python train.py --model="image classifier" --dataset="rendered made-up planets" --train_examples=195000 --image_size=24 --crop_scale_min=0.8 --horizontal_flip=true --translate=0.12 --targets=["phase"] --num_classes=4 --arch="vgg" --norm="groupnorm" --activation="relu" --weight_standardization=false --depths=[2, 2, 3, 2] --kernel_size=3 --stem="single" --widths=[64, 112, 192, 336] --downsampling="avg" --label_smoothing=0.1 --loss="cross_entropy" --init="torch_default" --optimizer="muon" --muon_scale="spectral" --lr=0.016 --momentum=0.95 --nesterov=true --orthogonalizer="polar_express" --adamw_lr_other_params=0.0012 --grad_clip=0.5 --ema_decay=0.995 --steps=33700 --batch_size=256 --epochs=44.2 --lr_schedule="wsd" --decay_fraction=0.2 --final_lr_fraction=0.01 --warmup_steps=670 --weight_decay=0.02 --adamw_weight_decay_other_params=0.05
Rows from block 6 of a small image classifier, named by matrix and row number. Each number is 128 + 24 x the weight over its row's rms, rounded and kept within 0 to 255. All counts start at 0. Numbers have three digits each.
After each channel's rows are labels from the 100 images, of 14848, where the channel reaches its highest value: "top examples" is what is common among them. Only what is clearly more common there than usual is listed. The data: rendered made-up planets.
# conv: 3x3 conv (model.blocks.6.conv.weight, 192x192x3x3, each kernel summed), inputs 0-95

conv.76:107088103129126119151137105106097063111129176136094137140141141130107114146125128118125102115119119117113121147118151108097112180156076121076139130119118136113164153089111112122113101143126127095127145134131119119107141097144104103139116119110105139121134113112122136128076150132111173108
top examples: full; rings

conv.69:148139110133123133158096143157102099108108101127096109148112151131115123130148145094119143089135120107149113077194115171117122159154128181119153115137110120103084140084131139124132155121142141070137141189130137176158143074149156162166111152134138127113129101109101165154158136117123140137
top examples: crescent

conv.7:099087142134160139108090196159115139127142113144140126145148133128161125156131134114082142077127109115127109116103174129118135207096147128116139118105140166115165127133111145125122111148126149125162123107105119120171148175094127131087136106141122177126120163159131113084150150101144107092
top examples: crescent

conv.165:125114162115088119114095165112129127148182178157104078130116127127145168101129100127143123103104091106107105098151139118135110114121144155067112137116149110142159083105153130095132125115107133183128092089144172112213092132110117114108113138101077087126128176146129108143112179113139135131
top examples: half lit; rings

conv.162:088103180123164147174091102148146154125155099125110073100146148133131100109112129132126116109111133125138116153144139152163135150128112134140145124144134166140119153130135160129107073105124162163158122140134140111118160177116037148084101155115123081136147177131092104107134126127113126139
top examples: crescent; rings

conv.116:148149118109152128116183122107113111064135121117132140131127117144171184116152131108147104112106101135137110136153164122146110125106152126116118099104142144096150129173126092117120159130131114094124117172143145148144090109128124111165147106132157102111141174155137125150161134119166200151
top examples: crescent; rings

conv.105:124120088127121116095167132123166131152137143147132173130118154127157101131141131115181137173117116130147124120171140177161128118126141167144130097158109132094149092137137119139123135113105138112148179169141117177140116090151107148126154141133126151156137109107128079121153115132094094164
top examples: crescent

conv.95:148174131133133149097136152085110151115165126157107164113122164160134115116096156142111129173127152147163129127101087102121143155139122162145124147150114101109156171123089094127130080174145111165149127094114122100123130148121125132137147138135132130118123136136154109117147127129165162133
top examples: half lit

conv.77:152148093083163112144093128126124111121164146109115117142138121151166119086166144141165098133103128154112148135133150142091170161144146166109136109129091125123125071139143121129128114123085116129150144118126142148083128084153094163118111129139123103147140108151176164115138095149091138161
top examples: gibbous

conv.156:151126140112135120139067113148098125109194105137153125133121101123128162108117116113120109186118145131150115144151130117080128097141155099116131089081100111111141154184085116117134130133178140106119112127117186115156138160112119089115154125121122184127131120124134108124131084163145116157
top examples: gibbous

conv.96:083099130129109111146155132146094138108120109117150120130103120117126175121105130105101106156129131110114114192121140116128113110137089091107116136134121156129134124112116120149129121115126115099090137150120085115184138117132133093194107098121118111133129133103136139102103140124080122141
top examples: full

conv.56:156127123114107140149101144138127069092134107127102135086117140141173140127112142134139154108133136147140150106101126122116126122147147117129131146143123109103166112107081117126126106135123123169132083068130180150048153153105146123092128132126167099141118148121133120127125131138170130136
top examples: half lit; rings

conv.61:095108096139098144110138122139129113089133127139155147171116162124088151122143138126151121170128109149137151120131137124099139166143134134097139124165143128142146132102115141142121134137139144102107140164125120157127108101136126164172121145136133061114128123109125104112109106114141113135
top examples: crescent; rings

conv.123:094128132117140094125179104137129114100152166129096139129164097140152138131116156101123124033110129120150124083121161116121115107108086134092151142123124074114153124117153134111134147136109127113127141132129162117139072123154098107197135128129136165141115113119092139117127074138130131112
top examples: half lit; rings

conv.41:080122178121144112135096109125151062100148147103103133173153088112160069157132093136104119069125133127108137125145144150160170102099137174130146120139127114126114153151117127149125125174166151109101183118147151148124086079134168138161108176135138122129128151130122124167155121113129111158
top examples: crescent; glowing rim

conv.181:152111126111107123080102119120106088108094152119137104083134121134165118121120116123097095137135121112120142165160115122080125150151154154133102113136094115114175162083120117133133125135150134106110104114160093132061157150109148119112140136134127137109100128146127125142077172126156159071
top examples: half lit

conv.44:116120117109154129174080108068108127154124118105126116113128104045109090105139130123143119093118132194133124118121137120154157095142085103080155121125120147126142130119107118109122146152094138092115181134129136141055118119137154125159111166125143121136128131142134116133130142112122104109
top examples: crescent

conv.2:106128123119107122113098168172132187144099113149116150142114141122125133111113134126163115078144145140099113115133088131099125145142119145094155138161163149132134127083114148087135116120124128134134112119131143101151138114067091116067169158095143123146138125143137142132129159124129119085
top examples: full; rings; lava world

conv.102:132160139149102063118173139127120142175126127127118155097144089124180117147108124094138150129108124158147118121122156148132162146120136123100112110129057100123105155121117130134127108109121131159125146120120143117131108076138164142147102163099129136150120115123149122098154120154131139191
top examples: crescent

conv.172:112156124122090111142153102136109108135108166110143122100099120152096152108119134126113113155145111111115119181094114118108087117122103110140115126147151188129140123162117119128125138113128098102131119116112147117162202159120101092129123129111113118094155121134145146113087225144102173108
top examples: half lit

conv.167:106041180140104134089155115186158134103100138081112076128156114092097110161105122140118133165132110125114134170187121137146136130113100194093087152104160133107109121123148149138130141124138142154127113123174114123117103188125094115111127103103104133137132135141120165122084139131101101153
top examples: crescent; rings

conv.43:125142134135158114148145120147163057105144176130091137153119119133115108118096131129141113109116146144134115091115147136112095156106109161118117135112125119099160144148135110156128121145157132111151139183095142149169139087173137114145130132145135177140123138145138162175146149125125189122
top examples: full; rings

conv.28:164160090104158091128178124117110106136115074128112153117128140156118151102110107108147118164106145140143121103121126157148145166097163091123099127131129135112130163135135126131133115147115183118154143133132128150129105127115159096112163088155125109092108164116155139154208112109107143136
top examples: crescent; rings

conv.182:147107158156076115135174170110107156181130148146143132171101171154137117145131153147094126117137138145165140131114174120126143153130077131177146130094149133109145106156087127104115151098123148183158105139130131135130131116099107125104127175126132093101123134143167177153134121182149168081
top examples: half lit; rings

conv.38:091088124126097153125128115111112029099151138125134160124114160152153109122102138123135074120127114143141133129125126125121124203183088118113124117130129108119138160136132129120131098133129153130133153126132111110089077142138133131159141125107136089122113134150127152161084153123147172120
top examples: full; rings

conv.157:107113123170139148111120162130124065148139118143095112182144128126160098154170133120121140101121106133145118123164161131108136070129117135150133129135093094152166164179133128105126156120123079164117075137160115115115154130110137104153127142127136139136132108111118111107072086114072088131
top examples: gibbous

conv.107:118078123135100121127166109132113137136122142138153117117100116178114188107099135102093118150125064100090113158118103104145102132151121116115110104116126137119056125116112118161127105114127105118141104131142094121113118119115105104136130109121104103099135136115126092135050208137134167116
top examples: half lit

conv.188:094106129132108106113122132135130134139127063109133094135154106121132106108175135122137093018123116089181127108142154118105141108126146152122118122127065099140181121149126129102130172092122114130150152151099138125100106115109164161145114108111138133128116151130150133136112126143083105154
top examples: crescent

conv.22:105153162117095095107215067151119117112138167105161101136106117132092105118108113129128122163129119093112126135113119120064130125121091145130122114121130133132126117150123130131129120143144134081113181117137062116133166085134109119205109143125125098119114125122124129111102079119108115143
top examples: full; glowing rim

conv.58:072107130139125119112121112152137084088138100079102128133145104144088137110102122118124110116148124100148123126134165127099123139127104138094135118145117157100112068105149120124125105123129125122134094127112146123114089116113126149080110147120159118144119137151121126143122148139130173136
top examples: gibbous; rings

conv.73:087088130129086123126155118123106082090135165127134150125118133170105143127105114117106103171134135134111133181120121114116092161166078114095119131101132142120126163125117133150122115142126119102117153116143123111134100085115127122166104106110107106108135132121107142138109141113161157133
top examples: full; rings

conv.42:139165146153139095153135129127111099098156129120088131164129153151117121126111119104111124094092180135118097068116159117124147161109126164153174124138122128098147161129137109139102123163149094124140155156101115123119124086173118110115149154114139159133121103139147156140139121108109131144
top examples: crescent

conv.160:114118155126093149093181099105132081085117142108121099133098125122172121127125134110119099148128131101097121093092124112100109087122121113143132120098135142118098148139113107098121131145132118079116171112112136118086159104127145103195123116124138088145118112114118152080100180128088130124
top examples: half lit

conv.27:117132109114098125102129120152102087098134153124134126117115150103129149126110130109103112117142158138126134153081121121128093127159039069123135121105106109113124122113107102121123135134084092104121154134124113106106086095153140105200132124113132090145123145127127173144151133118148166132
top examples: full; lava world

conv.179:148110163152127133128084150178164149146122149137110108150128129093118095157115113139138151054112107107089148144137107146126173133140122134091138133154159100096111121165138155131126109144115156139118153087134119145117097086156116098086159147151127129155111134110095109146140146113157105153
top examples: crescent; lava world

conv.158:144130137136120115131134109093097158130110088142082097105120116101166112140157131127112134137103128133129120104142135141094146084141112145116131118165144154116129092165134138135144158122126147158095098122137150138109125144101137096143123094126120136126107162114139115139148068096128043091
top examples: crescent

conv.17:138122086164139115092136148125107144134138076152139085138134137125116117141090128107092168106130115158090119077149086138142147129145130152086143142135116117107107136169133131139116116117167109153158097106124094140156163108098097114133123142169139097105122133144116190119165114099153145113
top examples: crescent; lava world

conv.52:127144110122086128155118156095108100077149168138144124146138132135096103102106118114118110135133134144121129158119104131099111195160071079073131119118145147065122111082107124152120108154161116116104160117133143127097123166148148089162122155129137108150137118097133153138167144138131116080
top examples: full; rings

conv.65:116113109132085113124111141117117105152125170126119138119112132132124121115107121123105113178122125117116122187119105109165106131120111102132111140125138218129104121121114129167126109113116125107115100123146139118099138139107108106106129113118109123103173119134141150109110246149084158120
top examples: half lit

conv.190:097158167140095130045132156132132077102136119105125100160123120100157089163118165120122121073133128151152162071157144122144143089124091119172133130154091118121170138115140154112128170127166128126135109148158128158058135085119158102149123144119141096152087112112125157115084097117125108180
top examples: crescent

conv.0:082152143130162117134115098130156089155111146111112135134094134100157095111119136133157137102136150144112129081110147154162111081104111132139124123168135136132176165119125120092125127122130117121130127124122135108098112133126104146073137122134144138148109130114108104161131141118148140122
top examples: crescent

conv.168:072091109127095117127142116144105102090129169113162102124133118145102152121133122118102134202120115112108117193124087116106107149147099098134104134102148181113091106098114119153124114125133124097136132117143103117162132107129119081187123124118120086118133120133134129107120187116127168138
top examples: full; glowing rim

conv.16:140090133123126140091125131131104150122094093129106140133121144148130116115153176124102125130144138111099138104148121133118163165104127153101139114151175130066122115142126142096119167147132154138084125115142121128168103127123080138102158107111175146118140136160102122132155159143175192126
top examples: full; lava world

conv.170:156141135151118121133109167124136117120165174145112135180152147089111083144123118140104097086135113142135132114117150153136137150137104116122124105116146163125115153182160123123133152118148104083127151191155170157150092087110112101120149155130168124131106116141119106119149126113096125089
top examples: crescent; rings

conv.8:126113111152157135159094129165136157154117138140112123153134131132132107129156149141129143087117139128144104103123157140130118173097140109124140123150147082133135092127140148074121168125125092130140134150120096132132123079148113147068145181107126142134131135137075106152123154129137143101
top examples: crescent

conv.60:119096120150123117158126150147095091141127081144110120150132165093141122127100106121107158138162139114099093091167153186112163190123116141132177143125162130111123104084144129142136133143116139122095163124139163163159096086125152150135162150131131119145104145112099159127153155097120100128
top examples: crescent; glowing rim

conv.163:112144181114125127147104071132109130156146130135111133141151141147113109137128101122125142116145162131112131089171128111155132140139117122105130136146078179130133148121103133108127126106098156094113142129107149106118160165105061138089109126135119090089171143129110138155147124152144090083
top examples: crescent

conv.81:088097121133131133114128143158144104092123113122088142134096107154115168123112120115119111034134127123117138139148169129151141114131112110098096137109133102095114105081123131139123124133087118109142195119144151130127131109161167131185118142130118089156129155107134167136123107127091054112
top examples: half lit; rings

conv.49:129118115120106149124123124110130113082152086112105139124111126162148113147091116143118127080113094102135120131121129117127113173146108134133149136115124127107125109123132120093127122107103122097152089152111145118109119085128125151096121127112151097117132132140124168158142130137152153130
top examples: half lit

conv.119:133129125126141140140143128130121119132102114103091132132095123096110091107159156142151137060125107121135150103125167123124124091139091112168125103178106073100155146111113134079135174129151100145098119150160127136108116109133152094102106166112139105113123106109134124132097104116096092142
top examples: crescent

conv.99:130119156111118112131169137115149131171134090154105132151159136123145098139138129087169175119079101121158104126171159155125129146144120142111122119131099128124144117136140103159115147132145145140123139166117151145136131091135124164094140133117108159164145102129154094124166113123078100158
top examples: crescent; cloud-covered world

conv.129:122104125127117114149183101122119129133126100135115120135118145115110157120093127113134110111130128117123118147109120121112122125128061097094135131122119165112109106120122126123131122126111111107095140118110082122145114133139115110160122137109139089138158131118136115117115150147054123127
top examples: full; lava world

conv.101:096166113114131132108143113092127072144111109129157133157121144077115146114134133124150138169104129143078134135117120130109126104136145140069109129153123158071168154115147139085119110116154135152115158138147120119108133144153133114157134133136146064118135121120120103137133054129153089109
top examples: crescent

conv.136:097161161123128149095167106141129079105146110128135098141112108106083108142136120151177101112113117144146140134152183122112129118143112131153128121169125099132180119130145136127123136125145131112104168139140121142117122080158140114150113159130122098119123126115113116115093124106124080173
top examples: crescent

conv.139:115104128128101143091092119163122084126135113125098116105140123091132137138129134127164115125159111120151126153120138132140152158112146138096135138136121135122131083130121128105130145123127124146121128144137165129140112163120106164151105155123085103137153157141137146140173184140128186103
top examples: gibbous

conv.137:103112113127137102137115107151099098099129134118130162166115127122125132154103158124118146134137145153140123132152147164100151106158108117108144123157120135097137101085118113151121167139169129102126135162131119138141144152118163137187133138136106117135128108121112119119115085108088086157
top examples: full

conv.47:105141096124121107132162139079126115104132218130124115108104110142142106125158128122107139182125124113137127116101126111104080139131120113133117110113146155120133143116117109152130140129148117146114124133135184105104166123125078131155126129118121106102147131126099174135104181120123195059
top examples: half lit

conv.171:179139165152164151169115175137155115112149099146132142161146155100125100149114130116150146077115136124155144146106137121142123179150126150098107143149147120144150133116148116154124144130132120110124145207125156132139078112147164132134118100152164068133116129136101113179160177100116101120
top examples: crescent

conv.37:143161142158150128117121109151118064113137140159108149129129132153119142103113120121090130105137184147142096074113151119092140195098122156129116132161088127102166163125139125141120117140156075094128162148107121132144121065155171116108151156124131175157118111141128137147143146109117143111
top examples: crescent; rings

conv.142:130135131112107125181124114149116108110144155122119145126116135113158126115144144116136138186119143138116129165129140106178121126124114126131126131149167150132155163186144125146121116120104115170114102143114186130126149164108145148094125116108123133146148145122131132153200245112119165118
top examples: half lit

conv.67:113097090136103110109175115141124088090132152124110089128112128155098150108153129120118097173125097113125128107091139117086098187139111107125126128129159132096116119141120116158126091127125113056068164116132098115095158121136100107176144138118130117098132126130117125156103186117140150130
top examples: full; lava world

conv.169:170134128147151145168092163135135095132135120133112141122090149088134094116126085133108112112121141153136142126107116144113150123144166158124134117160180124119154129182126128106117130188130095115109154103126170148157097069149132157145146138154125147127131131094088122184158144132113138099
top examples: crescent; rings

conv.134:161106137107085121114160129133101123149111168147142111107110132111124138124108146121094138141137129102127158182118143138148127156137137147136146116118160137149121158142110117140137139110087104158097127166102115112088121135123146095131100113087109133119165139147134137160157209152103150095
top examples: half lit

conv.9:095112118116106123151170096151091083080120138107160120097099113150105143105059128113105124174124127111115128148132116114124114173167124124110119140122129136121119126104118120149123104122157131070136171117127082133166108057126122099153109120115096110132145126115123136144124187122140134112
top examples: full; glowing rim; lava world

conv.1:151154135141078165143107165158126161145139122145125140156129164141134100111080121123123138118123148104150101130099143100137102168117140122085168144156148129110131107131104102109123159157131117157150105156116146099165144139101079115094135148116119153143122174129110131107121190124152189103
top examples: full; rings

conv.128:100170155112139146124086109108140114141106095095144126120137124095140125121159118140125119066121135133114135152135137150109157102113129128136149109158111098129161135122138130133131185159137121138114168139191096129133068099120180181164085144106121119146123157143117114146130153122148106200
top examples: crescent; rings

conv.59:104168167140112105104153113095132075090118084106155118109132114100119103141146139127149109073120132141151140090123178138122146104135087105119122133178107082116193120155146137140136143144164120142117182152129107127117123115130123155116113139125147096130106124117120130129100116140103092188
top examples: crescent

conv.108:143161107124151100124131115132120123117115122132080118159126111141154121129142148131128087091112104091140124096116168129162095134151160136106125117120142162146160124142104147135131167122081111147118128172143121125117104124105103111120156108132154146102167145120127119148162107160134150096
top examples: crescent; ocean world

conv.174:173145106145183118105101185153156115105132113127104141135148132098125116125112156135137103118100134149092138152130150153108137163169119123096129145123143153108112129136133131161131119126142136123133146111107163145127100118120130172134137104125122114123089149146085119142167152112145117148
top examples: crescent; glowing rim; lava world

conv.15:117132106118157121109163144131129138125088141142115121138102134089109131109076110135083163091090103113092117134114112117116173162162115120068184135140164136116109153117136126112129116178153115122130117101121163134151129124085072088131120117137133085105134163136116131168171135103156092120
top examples: crescent; lava world

conv.131:120130114125147123127087125082124120120143159114115103136128122071129112118142132126131116126133141134146147106093161128226121087125091097138107140131124092108174111125120097118117153125115113164098152134142104141103091154126138120083103120118134118120139112107128154116126142115108134111
top examples: gibbous

conv.127:076112102136129105132115102112153100131112175093183117115113128123125129122134127150134130123134137093146143131113170123097163080122106150124142104152102160142132084087113148123127167156172118107135111143193105147147132138112140127129100142120103109139105117145129134099139078135146132142
top examples: crescent; rings

conv.53:074143163087113148157152129127084149095106142101107111082124089164160102142160120135142139133145099120137100100132139134134102177124120140120125146157158158147153144127154129127139130151104137204129096114155190118094157135131071150120129114107108124114124137145129175156103180176111113094
top examples: half lit